A small image captioner, trained from scratch: 6.59M parameters, decoder activation swiglu.
Rows from block 3 of the image encoder, named by matrix and row number. Each number is 128 + 24 x the weight over its row's rms, rounded and kept within 0 to 255. All counts start at 0. Numbers have three digits each. After the name is the row's rms in percent of the matrix's.
# mid10: scale 2 3x3 conv (encoder.blocks.3.mid.1.0.weight, 64x64x3x3), inputs 0-10, a 3x3 kernel for each
mid10.0 095:089091085193140117124163121145140100133121119121092136114106106130158131131190164104103121123153112124173127075115149135109099118122094141112125184158070160121079125130109095134121119115131160152177142133131123115129109138139156130126151119117126127111103154169114116130108093100179161087211172090
mid10.1 115:138125112160121138177248112141143127103124126130123129151149140114138132173204128134142116129112149154162129172165135142139124101101127133146120148125132213205150132144140101126159100136111157139058116139129081079118154132124142146127079119133123091130100172137092134104159132107114112133163159131
mid10.2 105:120112113143111097124157144100092113134135125168145130106162137162143149146103103137162139144148140174111100159164146161118150120145108138121127114127124137088124131065071159087068122127154140125109117136109088116111119120137124129106140144109129093132109099105143176149174136114124107133104089122
mid10.3 105:113096144135149121154195153139146113134122117123126119128125145121123092148163094125103123143150109121150121126144130115134151104131159110091129122112127133106121111136156134129137124123105159155171140152168160162132126120112101144129104133128117129153083094088108079118093093136197079137235133131
mid10.4 104:149126130119161140109122076129096126088095133120127118093089122123142085123158139113115168126145116138135144188126165112044110111094119130148164139137175108138134174123133128146146115119119141128093082074107128114114143128112112091148112104134126122108145173117117089119096115176132131140117079135
mid10.5 095:162133158161150143138152104130129131155152108084121123099066136178155084202170176109095131180132088201157154127119141117126145113129151142135114160085154200159103125111128133107137134145135112139147080134107098092115122107138112131135124166130127103144141134134118140144113130122145134136168137125
mid10.6 096:194104090120133093124116126147135109154101100123104120145138092158102087164093088176138080161129111121084112126144153115119137133119130188094126144136124120137177125125119119138129101147137059138138104126146120104098126146134135146117100114129151180078098107126129127138124103185058070107074123136
mid10.7 102:126127156121136112117109090095103129095130129142153142098112127120159072130109121107118089099150105144091128141136136118127144099150141122139135097105135082126095087117091118087125138126127164144148121141142110137084137148144105113178130128156094111104125157078109124205102110162150168089153131156
mid10.8 096:101134104142122156128110099150113138142140133127128105146107112142102107111157126125133142140136119172170105118120125120119138151154179069108139116160159146108120111062137114100108108115135156097102103132165134179155124115149129127126132129134104137115113134121119127131108131100169128092159121137
mid10.9 097:119118160141075114107144142127121124140131107156133143129133116148102143137112164131122135144123078111097144106106118131173149153162148098136143137120146078121110103071120170068084121106111088129147127175123136146101101119125132152119130137135143121113126124180138090133157150130183058167099168073
mid10.10 086:116125137109125100118154171139155126116143103137122095140137101162096106121105115091142107143125122135123106124128116127146124151134105201106145148154190112153119131169149123114196116088125102147126128161138112120138123127111131144129150120119167116130140119124139094159185106157074098152121106113
mid10.11 097:154133116184148144184121139132134138150121108118111117146132198159148172193196154122120158155126163230168161108135130130120120112113076140155107142127146201141146094131101128134129159122136119134134094118130131106179112118135153128114151113123132157149185127138115172135157150120114147148115170153
mid10.12 080:116124127126104099069084136125126145177144119108071115153118111084108057103101076122101141092102114089088109130116103124135091130135131101121141130119141150126123149145145165126141069147118131113112130089149163099128115123092162146123133119118117135089125103089102109088080042157109130147115101112
mid10.13 091:144155141121086112096168148141115134133131100118110142139093163115140123083087142122102182099130145101101177104123112128164133144124126099144109141090160104119181143142164132124128139134155130129099117116086100074112116116126168122136145104155120104132131108088118121152126211120127084217102123127
mid10.14 107:144132135182155110144102085143134128166170141163153126130101092164121109140121108145105093139078120146135123139108106135123143155133145090115127135120070139128102145152157131141131149156130157145151152139144095123110151140152154150141178137131140113127147142141151155200156118168104208095171146125
mid10.15 097:115128147150139091096090096125121110141131111138104122127143082162074094135094108133145117101089108140105117105111124076150137132155128121106138098108128109099106105101151180112104110151105111130132094175140134155142099110131117139093123111094162111090157133105201108121119128123073110127034084110
mid10.16 093:129121140088132141111052117141138114109152103103110103084086134114121080138139112083111130099125080119144112117118150096099121116131128141097123109103110087084177138160156090139162137101133122095118071065091121111110118101131106139096087135100118123127122113081125098104101074135125076158125103146
mid10.17 108:120152164091084123149117121147124138138136146157149148149147147143114155090113119110155122124113153094117130151149157150165149149172142151147121137105115079090096111143110143130137132144126142154152173139150176157136126125138138133119140142141151122079125128103123125119138164090153154134147169140
mid10.18 110:082132127125166162098168123128165134126136118139152108120115124085142125102107144120094137100161126084133108145164139118122114151119094111136109083144137098153110114140125119131121144107136155164092140133108134105133129175123125142122129127110159132153146123128156147121132158105160141235076198151
mid10.19 110:135152094154124065115153164157162105120134127145109127105167073161149070136056107122156123165110090143099125120121146152162154136122113113127137143112148111104138107097092126120113096149113079086175163149162144125137142160125155163135136134123102230111151117114152146154141135137164117146082102092
mid10.20 120:129106059168158171080117075098089113134135140101135103092145133136123196154179114135146117115119161143187134128112100113086120105106127140134110137148085117173150178152115148128129097115163118091116121092098106102107111105124091100119118135123097120126117143190152114146116117114176123081133125138
mid10.21 093:144137135125123143094160100128129148161154135115102151142089154081110146102082219143110139126121128096108161133135158142154141094122123128141123134083122129132119133154129144171128097168137123149138165132124183116112159126141155123137114116125098103126116125137101162158149128151110108118108122131
mid10.22 102:146138126140105137098125089112127100129080113137127125128127123139128115089153060120129114109152143107151091138145158130098121120110101140141130131138127139124143148148140172156155121130115150108129073119115087144139144127112112127115113121120100119146164130146145142084120121085119114137110167103
mid10.23 104:128125118135085146134107077152121170126125118120136124174070066115143124142136119123108098109134116076137095152111143104078115121083118129119134096137114090125091094117131134103157143115112128141123120074092088119101141136160100073130107127122113095146135145114145137140112103142066160078125100108
mid10.24 108:108118103134131112131142150121141118105116149124128131153119088130134137121113136132114104144101137125101153164129121129128104145151133101119128125140076089130104164142207088125129120103051112118097164136094130113115133111126129123136160144126153117202135111193147098157115144100087132115132130107
mid10.25 090:130089158128111077084077082148131081138145103107108099088112159108086089108096121102065187097127100103102112131124100115175135090171170093135155131110183121159089120111152114162121104091139112132097111149130100101158127116077134171115125143086152118110144148111138126107097182092127083221098125112
mid10.26 095:132129118137146110153163131116118113125129124135132151119105117154152142136186093129130116150166141128133129141140110128114132112108151136145163117150142165108151131127140139116138122157139138117111116128135100161079132134117142154137129175146129141169094205163097113078140129157111172107255125150
mid10.27 091:136124135142170113107118123128150136118109150123087133142132112126164114139154166142146124136159137139148161136119127142132145115107121097089113103152087154215100114096091123090082172112106135126160122167133153108144123146098106141135116133122173143139105150145141146115161116146152157115116159100
mid10.28 102:120134151157147180113113090116110110136127146129127127126118104121143158110168130123132084143103085126147110142124117139109113165125129104118135150173090100149088130135125145146102149137109127094147141104116119156115128116135143093131141134140125144157128140163126112127064101145149164067063179069
mid10.29 091:123113120087098101100119116156113146115119145123085082182110150135122094123086068143083140148133103146066093131142137149139157144094111106156154101124132113128141123159127128089136139111109100134111118106117126109131141122126156120124136097127147111088139126143150100123110140149076070092044076086
mid10.30 096:099131152151113186091100170149146132136116136135105120129131199076106154096137102120149170103080186086129138135152143137153115126150113129139108093160142123089159101122109138143159122097138117131088116110116119143127139145144157120160160124147134075223113115093191101114147134098089169123078086168
mid10.31 097:133083115112140083161193129132122131127158107139151115121103133111148110135113100117142147116169115121114092159148121125099113091072144122122170126137104155165150145133142126133119106091140134151131137112129115100151139128163149135130123102128115099065118195115099104116110119138162128110189177109
mid10.32 117:109117116072129148093137145103116116131126101118131169133107100091169104097091173111110110124151183087091143091109112099128131121136112112110122095107143089145116147120145120129144131118116120141122153125093165113113125138117118112135138140128132113109149123118110128205158073163111127168162106148
mid10.33 091:120117170133075094116124117142139093134120128162127122137101100178123109175116079128116147128160101188085072135105148115137152117160134112125133112126099134096124164127146118118114137127136119139110081119141107125129114112086121139094133120103138116069152107135106137150150117131099044132085095082
mid10.34 100:188143086127178199140074078148124118118165114134147114159138152173098130109089089168170138180131114137121101135143136115123132114168144182116117127130140094137109121132104120140169131104122073075108070120133137147158159129111146133124131159132199119166162118106102121138150134125091123134078069134
mid10.35 108:139143147104159175123108156132107157139135138124102112139201155027095172136077118148210126049103200087078138154136112158124111134118136139151086131138144112079147106135148112153137134109119135090073153122110107125121142135115136131117139125113084132172092125110138139123178099109125149129082088159
mid10.36 098:152141138131144134152127117137129137124154122113123147116117120140123139124111123123118146138135133108123149152138135169137132134114110122111122100122112108115155116063066098072106141076077132122114167129123144150133142125121144143140145134147113139106133151111118134120123104106119148134162126170
mid10.37 118:150175146086058130103112111135122167094110131100097115131156183131111151106121103106167145135103136146144108109131153109105134086093131113122150104127107083127104130110107140128125135094115154153117076115141126109151133134143097115153073106137103089178123110140140085137144145119164115105138116069
mid10.38 099:122099113134100091186166140120146121129106113159099115143091085120120103192131129128108080121167101230121113131129139167139141123103102105109131095101124170146134166125100136117148136149133135112132097110139124074125123116141118093140137110094149095126180103106087147146112068130092118142119090125
mid10.39 102:179131110177125134099158183116152111109119133135117125122169113179147155094192139114163134211136155109187114083127154089135137112121121107125164203124124141142137149135121102139118092136131129088113125149132095112144126147122085161102085108112093166161106129162141116108145112132168106170200152097
mid10.40 086:133141120128091113141121176143133086115112148084135110124089097137116120121083066136090107111129091092104114123132141118154117111128134085141173081138116092127135119125115139148127166129155096141099142132138134147098073152068114141088109131130167137113121154131114145122086074171083093108093100134
mid10.41 113:137144157106141109106154141120137120070090128158113119101099132121158105098161086118102141135151113145160139111092133088081113113108111115141125164142134112142124154116132137109117108126101122141117080070120080095106115155096077095103113099131103120147120113135142087111107116125143092171115139125
mid10.42 099:113118123125119127126163102140138120152160132122090144120111124171131086146111094124111130131140094086131099120117123106120137126142142112135148203154121078137098087157142145144096131117158135114135119117107148127097105126121144144122141145120100189131177147096105084147138092141194102132081073128
mid10.43 089:141143115060142168095126116108156132112137129095117131144139137114132127108144114130168136132119127120136127153156139155155131153135114144121151095079135092103185157114106114084131174128142078115135097134091126117128142118130134156141123138160142133085183156128099113083155138151096127150074077151
mid10.44 090:136142121102112128128140135103120145111120135120130113146113111107116111116101090151115163127089145083086110162146122135159138127130126097086088112131215123091163113134075116114127146218116129068080129113096136113152142109146142128139128124136127082140159126105119144115131099108122134183119124181
mid10.45 099:120125133077103131148135106115154152097132140120141138108091123110144108120127129106111120144156145136127121118146116146138144123112127085134114080132156126140084163125151109150115158151121139142128146130103123078105081106127093147148103145130108084147108106129097165145117129112109117153137107109
mid10.46 095:110102150128122111123092082125115141132144113128126131116174183075073092072139054132192134116063111082134087136128102147129146143177127122155100126105170099114107136132118162130108108122103172126123151091148128144134164127121129106121146132105114115168114119095132084107156159120090098166124115127
mid10.47 092:096075162120116059125063104132135093105114126129111113056071139097155113105159097084094138125138083115127137109129099126131116125118129123156157101102121087116160106137149130091105099141153113097135113082124089090114104125103115149084115122119177145085106139093136138161087147091108097191149096107
mid10.48 107:088158139082116189097160113132141105113153143113130145114117088087136194101109243136133100086108150100137192143115117126107109129147127138113095097149112086162076125123125130125144113133123128123111125111096131120144144113122131143117132143101132136152116121190135124175134088110124127072127128100
mid10.49 100:150142169099143122138091137130157154143150143135121161102151110132148096107100140100127111079120097109120157117110134117111139119125158101122137149177136153129119120156164100172157119138123137101118118090120151140125123128131122137159119134137094169131098159138135136118108087144139118148115110133
mid10.50 101:168137124126111123141112107124135114092153141098143134156127109131109111138114083146116112125155136138113099127126134142133122117134101125143111096112120148112124068149201091096139137142125118139134094117095131139151137139118120125141131138112118129120134109123106135111155120086103065110054092055
mid10.51 086:115200127086081136094073043118127118123122150129094107147079026094124091084115115104114075120137108105140131115124139131089118178148127126117119113123079138131114117154127100122154124112158140113142114098115138134101120122126114122144148141156136081141102130169136125109108117153081115039104098109
mid10.52 099:163105149118137100115091128091142121115123126125152127085095134077124132087105084138087139111132097091111125087116110123152131116133115108105098086129128125112156102058110132098090165157175128091105141078125129153123089115136138126139126142135101128117149110144154160090146125135139130068116131167
mid10.53 114:110080121082137128135128187129138135132103149117125124140145116130129167104166171137132149109142165124182104130145138130139099122092095132146121100126113131179088114133125123105106170133131108145134183127105134091107133142133138139142120096129158120093132111217118106093136138123057137104110138060
mid10.54 103:110135133119125119151123086116101110140110072147120122112112114125169123165082090104117092124162106158127099142110105125102092147123117138116142104159148113132137128168124105130134153086126155110130149103099141153131118113137130071103128133120138113126124122122145174118117114130104132115017080118
mid10.55 089:157177139112114083115090123128112157116088136114118137127083135071166079129147091120099157096172115147116118142150142140099123131108088130128159132137141094120123136172145137102132098094126161138107121028126131112123151153134122101152140114135104151110133137114129084100113133131120124116065107113
mid10.56 094:103153159150189162132105163083118153115124115122144124103112130160160095157177177104094141111154121180138139113115153099107142126108121140095131159135123165158106152157140108116109115145114126117147103108136150172102132133134097117128124122081102159100123118094113114100139138146193148123139166111
mid10.57 100:101132117117135116178147132157145118120114126091115096134097120141115144230201125131118119149115134187174106148147140126130128120093118118117093119115129192137151139129107129135145107104116135189101140131145155152158143137105138135122105098116130163117115093120065091111099121133085133139240158133
mid10.58 103:087131130104108130098146149125135138106129136183187138128162117101111103140137133124155152125118117113122172141135142124155141096121134117118120125125140114114152093067061138141147119199139112110115143126128099086095129149142135155138124131142133109103117093109133119109110134127085112131092130158
mid10.59 106:132167111150162144145095114111114104094117118114079100120154147176144180194153192125161146150128176194140177123117085138174120147159103140134125158118147173146131122118112137132114129146142121087084117136087096128110108084080140136107114130105128117181152131116132146166104147137176141159164131163
mid10.60 089:124096110134152102136091095138127142152125120117132125088118091045110119103077134108159099111095124064129131144110127102091121145096135116115110176132096139144115133115141132127146123134144134077110121080116156129161135123119131112143158162145120124114129134132158118117058088155084124053105117089
mid10.61 107:158129065124146096127098105128142108146141112116121124160178115156058077149135136177210133149105102139141124149141107135142099173131117183135164117138109089092103148120122072148107116127138098140140103113109120141100146158092142138109140116116176161120165097118133125103176104222068085114082135130
mid10.62 106:097135132181190097115126138125107138139124135147172138102127134138123092102119073119107150122139112111132112142121142102102127131147122120111129156150138099079164093127139107145123129138132121157144088100181124148141127130143083107134138150157070110081118168089153103067098116106206109126184089150
mid10.63 099:204111139093138116087132193115120118123140153122110128139191162125061107089105100172153188132094070097055106131106114127126160119132145112118135137146061137146133134102101131118112114119143121095114130098153158113106115107142105128155108112148123116091124139102126137164125172121104100062104108115